From a checkpoint of a small masked image model: batches of 64.
Rows from block 3, named by matrix and row number. Rows with one number belong to one attention dimension. Each number is 128 + 24 x the weight over the matrix's rms, rounded and kept within 0 to 255. All counts start at 0. Numbers have three digits each.
# q: attention query, key and value (stacked) (model.blocks.3.attn.qkv.weight, 576x192, the q third), inputs 64-127
# k: attention query, key and value (stacked) (model.blocks.3.attn.qkv.weight, 576x192, the k third), inputs 64-127
q.39:121131145140161141156122144141165119151083128167092104092147113184129086119136103117117163119172134148142111138122111142121090123115096173150141126090135116144097108093173152122121132138140131
k.39:164132135096122126093128145128108149123144124111121097116148128098138130121112118137102127121106147121164122104147145114133094121093128094139153114125110149121144101170161106135148118106135119
q.40:152178138140165102142163103123156103151114112137145096150147093123144113124129162103123093141119106099113140135121108147118128114126133127128151123104135111151125135120097133091124204129137101
k.40:092121201108117106136149138112142132112164147115123121079126144123090132103134113139126140114125142151120108094110129108170133140137133131139165135117108172133121122115121152147130163148165140
q.41:118155113141127148117120148110155144142144135132143109129145135129119125134129145130101122159095109109154095116119140151145139126086136081116158118127124138144156150139100110091150153093103101
k.41:133119153102097134133161138101164157143089141130152131108149100183123132129130090123146177121159133111110127144131139131137152146100123111119119136153141153103123117117115157143116111167099123
q.42:131167147129115136123125118082143137174136131152138129144113116138155142123099099105114126141151118131115126140129139116116121111143126126140131121112130128108153103109116146140135125122140127
k.42:129141149119130109134107110113125140131119172130105100120151146148117107120150122094139135157125146136108106106101157158098109119110111127119149118095106097130152127141139107095116153122156150
q.43:081068114105121127141097110129141130129136106111099111126154161099078145136137101127138100116129136154119084147145125094136147135149131101114157116127119148129162143128130147155120127158167152
k.43:101142105149141142137138147112109095132106138138101148163101116130141102136129149131102119109118127092118095147106147152150116094135107145149155091124148136097115126119118116134113128124153129
q.44:140122115106102126104117112132070099126101125144097128120150126136149120118139121083120082089165113142141098100070114114122142121145125146119126112130135154109145099115156078125186128143146131
k.44:142135098148168136153159121125150068134148143128106144169097124137124119119138119117148147157115142121107151155113121124093101136140115110116123111120126079118134149109136072101145143125159158
q.143:070112128115139156184112113135119151130112148121100138148089082142156096099163139159137095121132129114138147104111083155089068112082125140140152100086101125171068130125130114149098106157127123
k.143:120104165105117103113160094133095148074172087146148140087122115135123182081109122136132140151075107139139089089178083112158107147156158079126083129098086154125119067155097166120154122149144110
q.144:088082142147134138093101124098147111120141146127129154115106158106124104129146127130110174086102100111150112115149149103114163155055106133127138125154144122127105174124080158144156138084116096
k.144:134138191161106127144091114120119152132153126132123125088091120135087143149119122143130159126118083100129134104176127128151119121155113142125113124129148109097132089137151134119150165106127122
q.145:120108135138146131138129152098079124128095117136124141113130143107129139155120131124118108093141109116141131126113158140082129131132150157133108167087154141171135078147149146126119092129101121
k.145:102116131123144140108121114120152106132070142130142111117151113127144124161163123101157094098135128144123163108181105118099118159146119125116111164149128146159171147159135117118088142105136142
q.146:135132123135176095143101106107102107137142091124117122110191084141120120123153146081090126106118142160120195082120158095142140126137108100102148115103101168123178099113072149111111149124113162
k.146:144099096110146143122124106084151071175116126143158100126087122160135120131145089135117146121151151168131130137092151129142135128158079091120183114122095126115175159085145125068151136153099115
q.147:119162134143158140141126127117101139104110156116143109112176104134154096177106097156134143139130116130144153107128091155128177089105136128129164172157091170083121132105134119129140130129111100
k.147:114150092127130113144101124084138129125116157124124126098169122138134101140163134123124122154110115112142106103147084125160155100115114162100137150132102148101110106109149111119155124091109124
q.148:143116134120113117190113145125128094082158112146156101116148153135148098111180135161124124124132117156130140125141141103111111142154110148109122132137139146152151133122112154102179109118126126
k.148:129142111122101089115142129129145113137150128161157132138142155090111134136120120094120145114104128133133142116099136157129134139095124127075161123132124120129062134127122124117127139109149141
q.149:104117127128080119132168080165188142129134117114142092144078124142124149138115103132145145117126145086109167143139159146141130135101149158089096145135175110115168093169114144122131092146157087
k.149:105142138075132191100144146108150131086121120152120131143145134147107117081107127110150124121140134078151123147129127084180136107133118127112126167089115161148138109177096148121149165112105153
q.150:166128123140123137145125142122106107144111122129122114126153155090130152115097151126139129097135098179129117121089123162120144118156113099114092092129178112127128130182142167114146092166122147
k.150:141115150153147132138136158120145115095118133172121132157173134115146173132114109124131125172159131111148143095111114146106126140115147120084174110116149094127097149148098110159119122144125110
q.151:118079078120179160121171111079137142150116217108077107137116160119095131134131169159103125132128156159172090101121134157121087094110146117149152148171097084121145132169101120135122139138130118
k.151:111147110117152114152134153168141112098143105105137176136172104136161106107118135140129143110101104097140142155133110141104061108141092136146114102097134152162132108154118164142121098082126147
q.152:134122135085115141125134110146125114118161164153160158094116102140126117108157082160145112129154153104081134133108139140095173144097128148147128127101132139113117130182126086150117129120120131
k.152:148133114113173165094128144118074125118093130197118125121093161151104147130159119169093138140095163125097126139140133167130132128139158122143115103100155157135107110134124115101093131140130118
q.153:135113136112171157095168148117154108129137127137091133147095117113082149137138149104134159113138126093142150124095135116135123133128145117119132169118109134110116145153151130139120103090120126
k.153:116126143145150138113161165122120123082160136148120109121129123138143142127137133131172142132111105097116102138088100132155104110127154145124162113177122145142136152113149126155109099156097128
q.154:134123129123135070126127156142148109122160113170149075101139146107146089131144152093118113148128105135129187173094138129161122136152124145136100075106127125159129149116163093080123179147106121
k.154:119116123168125119128136119125139146191144114130113080158169135131104124129123157120089097106165101152081137144167112145127179151126081154148128128125134126137138114122132095128105149140173108
q.155:101136146147070119073104151081115124121105108152129095091120147112156128177160105152126118159141167114110107129136115156075072147137095092095134132082106122128113123131102117127124098172099128
k.155:135131126104114125091148114163080119070146128129135100098137139123169126157162126110126100125150098162150115107130128123085146134131137148123123155102135148173121104095126097124164137165113110
q.156:089121123146143147120120097129131116131153128135120140129113113138149149136146125121162170151118153108134104122143170154090121138147116120114101120106153139131124152110104159163144144125139070
k.156:109152128118110135121112108101119096136100128141108152145093144142099081155144106086124154109113094132127120126129139178164104121180135141121145148113150124121126141119111117105184149138141133
q.157:123082119100128162133116148130110139131104150159136125126120093139098145125157146164162147111141120182153114118115154116150118105119122116108112095131102133122107145151118211129141141095096124
k.157:138147126139101129105140116131110148107149138138134142132101144114106098095155115114143134120147142153163176095115148136157121097176131106095105158107172107118106112133088116102127133135110095
q.158:106138121152132128156136126105089125143121116121094124133119107125122121131121138102124110116137110126087146115148162103149119137134138104135136130141138115134126154091150129133127067147125168
k.158:120171164117127121136138147087130118116111115106131161160128160144136119137140135156154144132099117111112108149161135130141095117137140157136153094138107146101104136103138118128116121138126117
q.159:156174096115147133081126151187100167122077116133118114088138128087147147137099118107147089125105128096102086131156143103125145135142125179143124127109123148102124103145149143078139118134113150
k.159:105178078108124134084112128134151144092138144110155136155136130115133134139058131149108124140164109126097136160167138126116181143136128109158117135177098103155122101125122138100142175156128122
q.160:149122128100126143109115109116133101169132124128116111092117135132116142122156163118140121133131126134132110128048161079146147138142160154156146089179129131136128087131140132128142119097148100
k.160:146116160160150118127099153162100179104120099164152130145163118135142159155123163151113139124151108132132153154153128113126153123154119111158152115102130139120111152144112110101095144117127128
q.161:152147135128118134108129067164114132087093131142133117128125112189150120165128111139147133137130129113113117108151138106154121092131113112143136148099125128087113085137105147133132108151108112
k.161:087150149130111128131134137159191130123122116173104106167098138136115117108108128132105111149061122146151135097107095138142086115118120183148122143141122130134140111163143154156156136147098149
q.162:161127139116125118140120135115132079141101098133161104118158158121079156123134163152118125117108134102102109113130153136112116126123125127152100136146092088150117114100126122158133136126146110
k.162:068084145122136108133127096093117151153131103137157142158151108105081124098104127136147136090153141128150126109084127150100129124141098124162109147129123144182083104084144116140130120119100137
q.163:085115123099129109118150109147137143109120134144081145104118162169152148128138125131119117131157113108130102112122105129120106139124123155158137115130121129134104128122126133096124133148108132
k.163:131127105135083133113139135120120145117151093134126142162133092115114127162143157110130123101113125102133134116099138162130121150139128139086137118097137125141115112140093144135145130114119145
q.164:127102111105083155155165115169159136117131175125135158095156120144173120146136105132115121114182112120128141099119122131117111077177125119130130125138110163142139165125133121134102107151129139
k.164:148191075150118128123129147138126163126144123140122153153124176149158127128127115116108135142123102125132113100100132118177093126117135121103168171141103123136151119093148091134130095108115123
q.165:091101082139186084172128108163141113145101161122148169124083094115139139144137129097145099109131138108109149100072145102145099101158121095165106104093112130141142147116133141158110129175132115
k.165:158127120119115108112161094130147160178144133133087139166097151148122118127151064094134076117102150174110120116163119084131132091155189130098146116120147186094161150145116159105131114130131128
q.166:113140137149138139118108134095129111156145139141119138112158164098131106157144156107112165157127123124135120120117111145118138121132108148109133109124147119158133132109102157155159120107137135
k.166:109104094133109108125127109069130135134132149134070138130137098130146086168140085124125137121154128112122117132088119147120144098139108176169110105112145113111144141135141156128151111152132111
q.167:107113127118109165101122119112056128150117143159135110134134139109120171171118124170137167155121096136081129162168076150105100144158100107142130120104151104119112121134140130129144143144150100
k.167:137133128090129136123114155121113117125117142135122173140120151118146125147102113102133126165133117145093139119128179134108150142152130140125141146161169149109123133130161110136118119163110135
q.168:135157163177122142160125130151134142107107145131127110114123117135135167127098113130142136108094110138143145163098101120092108121149146153138075134132112141136161151129125175098164146126106120
k.168:141148137163143115118101114139146134123137124148130145123150147102127142161094120140132118121141113112159114118154147078121115131101108141106097138068142139139122115143078094088122133137153128
q.169:153118124114140107104114083141133114146149129132146111169118146135111159114115104104140151103087107140116135125140125137091174118124131117137081103139147120105180141160121115142124163138099132
k.169:108100135134157102136114111117158109128119133112145121119115128127094147113099148153091123144142121107116089141108128132124160144113145124138114076115182130136122122110122133134169137088107088
q.170:169118124145137153129131141126112134135107079108114113165111104157159119108150126132150102149134128136099070124134127130125132121143141084152122119139139105108157152116116120134124135109137102
k.170:152113121124099067129118163115119152178077107157178139109116145144117144119101102108120105114108101132122143137105129120108117135138130155113146142111120131125105143157173154127138121098145107
q.171:095122107164148127114156060108086156131153124126117122137115154123111110143112133101122124134179142156093112139125169144097115156113107094149138077127125140116107106094125124072113145150151138
k.171:150126135138115107116170109090083141150133125092104094125165146141131133115174161155147117132110101113134158144123169161145130151148157085137094095096135140138117136157115133126155144133136129
q.172:132154154150114101125114114109127149142126111085151108156139093157117146100139147141122149118107111079137105093095131152112144142137122091085169137160122152096123138127110174152115124127128111
k.172:150152107145134152150135142135131150142116139102086126140095070173104116157157127100118120154120124124083124075055097114133123105143107153132138147135109137102092153110117132094134113090081149
q.173:108180130159126136125128146111117128123135119176110099113124142094117128182083123192131127112097142113109107163154134111099114117103154145101113159118084103169141146124080107148131148109161121
k.173:132172124152085116136109131119141131103099087134123130159174075112141133137090050120113145144110113104133176174134139163085142084098097173134079117126138110161130115134159138157136156151174159
q.174:145148146139056085135125134133139119088121131126100088135147151183072095114110147140123105142132121169113108164130164110099148122125132161109130152134165106146146115123178142117119140139196118
k.174:067136114154119118119116155120119176146146123113144165149103102165129110099121191147092129112101131181131159121101158109145078141146111148170106154145084103126132110136131129124149135132152153
q.175:164109128078103140108136097115148114178085117164145131145129153149128143137109138090097141112129105139111162155137153154135134121080133144079122086075160124128106122107160181125130121146143159
k.175:112094115086119121069149129108137133141118090105138144110128176136165144142158134102128155086157157138075154111081158148132144141127113136168168092111168129122137115105129165130131116155144118
q.176:139145097138113115121142151149096112119082073116128090134149100138123157080139123131149128124152110142146133113131133131105165093116150137147162141149153129137135139138134067120145156080103172
k.176:142175114130111135158091146096119111123052107156124111135108087107106116090111130130102166112147117108150124145096144138135180152124112115161150159168161094139130133104178111108094156137129117
q.177:136089126100115160141115138132135133140113104099104118089159090109106149128156134092121126151123155104137167134093153143138106117104103084085126124129114133163103158135157105126144140153103154
k.177:140145171115090131154171097149138137114125142110119117158132155124105058130150146156128147098173114131129150092117121104097153148106099084102151139156159129115109153083144133155149145136111123
q.178:131086119130138132120117100126154138142141146084134163090116134079132122139122168128107152117137103134147119112127114133135090162148120122165124152124193110145170105084100138142156134136110138
k.178:145118106116102153116097137121149125145166126138124151096101139132143116163111134139140122151140131102124111137149133122117136152153104140137135102130148143132132173117135147149128109099111113
q.179:136133165143111121138119108127085101137155145112090138105146111099141113096088146158111135122124160162129180072073101149114145155108116142144114115103120106100155133115187141119135137113153112
k.179:108077124103160127119133131112112134148150139169117154104125117102109132104104119105116118145125140168132088086098096153137123139099159055163115137129101149143133131136114100112121121069119126
q.180:074142119117138137127120116169110127194145151125130115158106167137116123105155147101120111104121155124109118093104100140113123135158143149070149126127100147142176104126090150117132137112140131
k.180:101111141079123106142141110144145162130152105111109128116130139149138112140189131117135160155131121144123111176125087124163158117120161080111129141113129155061127103121121155063081167122133122
q.181:134125134159079135145132114126111103127180118119183121138100158143128141110149138133171136123174144135129145107114130136156107144132134097137113118150150123098111142135132120145131101092144147
k.181:122101146124113131142114124120137107093129149117138127158111123146148123151126125129141122142131099132108136093100154154135118137147167111127150103155127108087120155140148112123120103092152086
q.182:153136120133109138116115128134101144146136184135118131161124104069113123142130137124164123122127137116105116102165147115154132069125116094154146179106132134129167134150121134140102158095156108
k.182:135135174135139102123124126098116124149120142155088104127075146106152086152128119130115105113147126130140132141160129137125124105166100143145146117134107155117086103153144150146123120132122101
q.183:119116135122146139124120084095152143129134182135130135139136140147109112102115110137086116131156134124133111083139149155141124126106116150106130120134134133132165118164103147097147103139149145
k.183:121125162110149136103135088125088162144160116135152115103129132123153158090144154155075161114081138118138123122104128118133109123105118091096130113131129158152129109141096143176166105141096158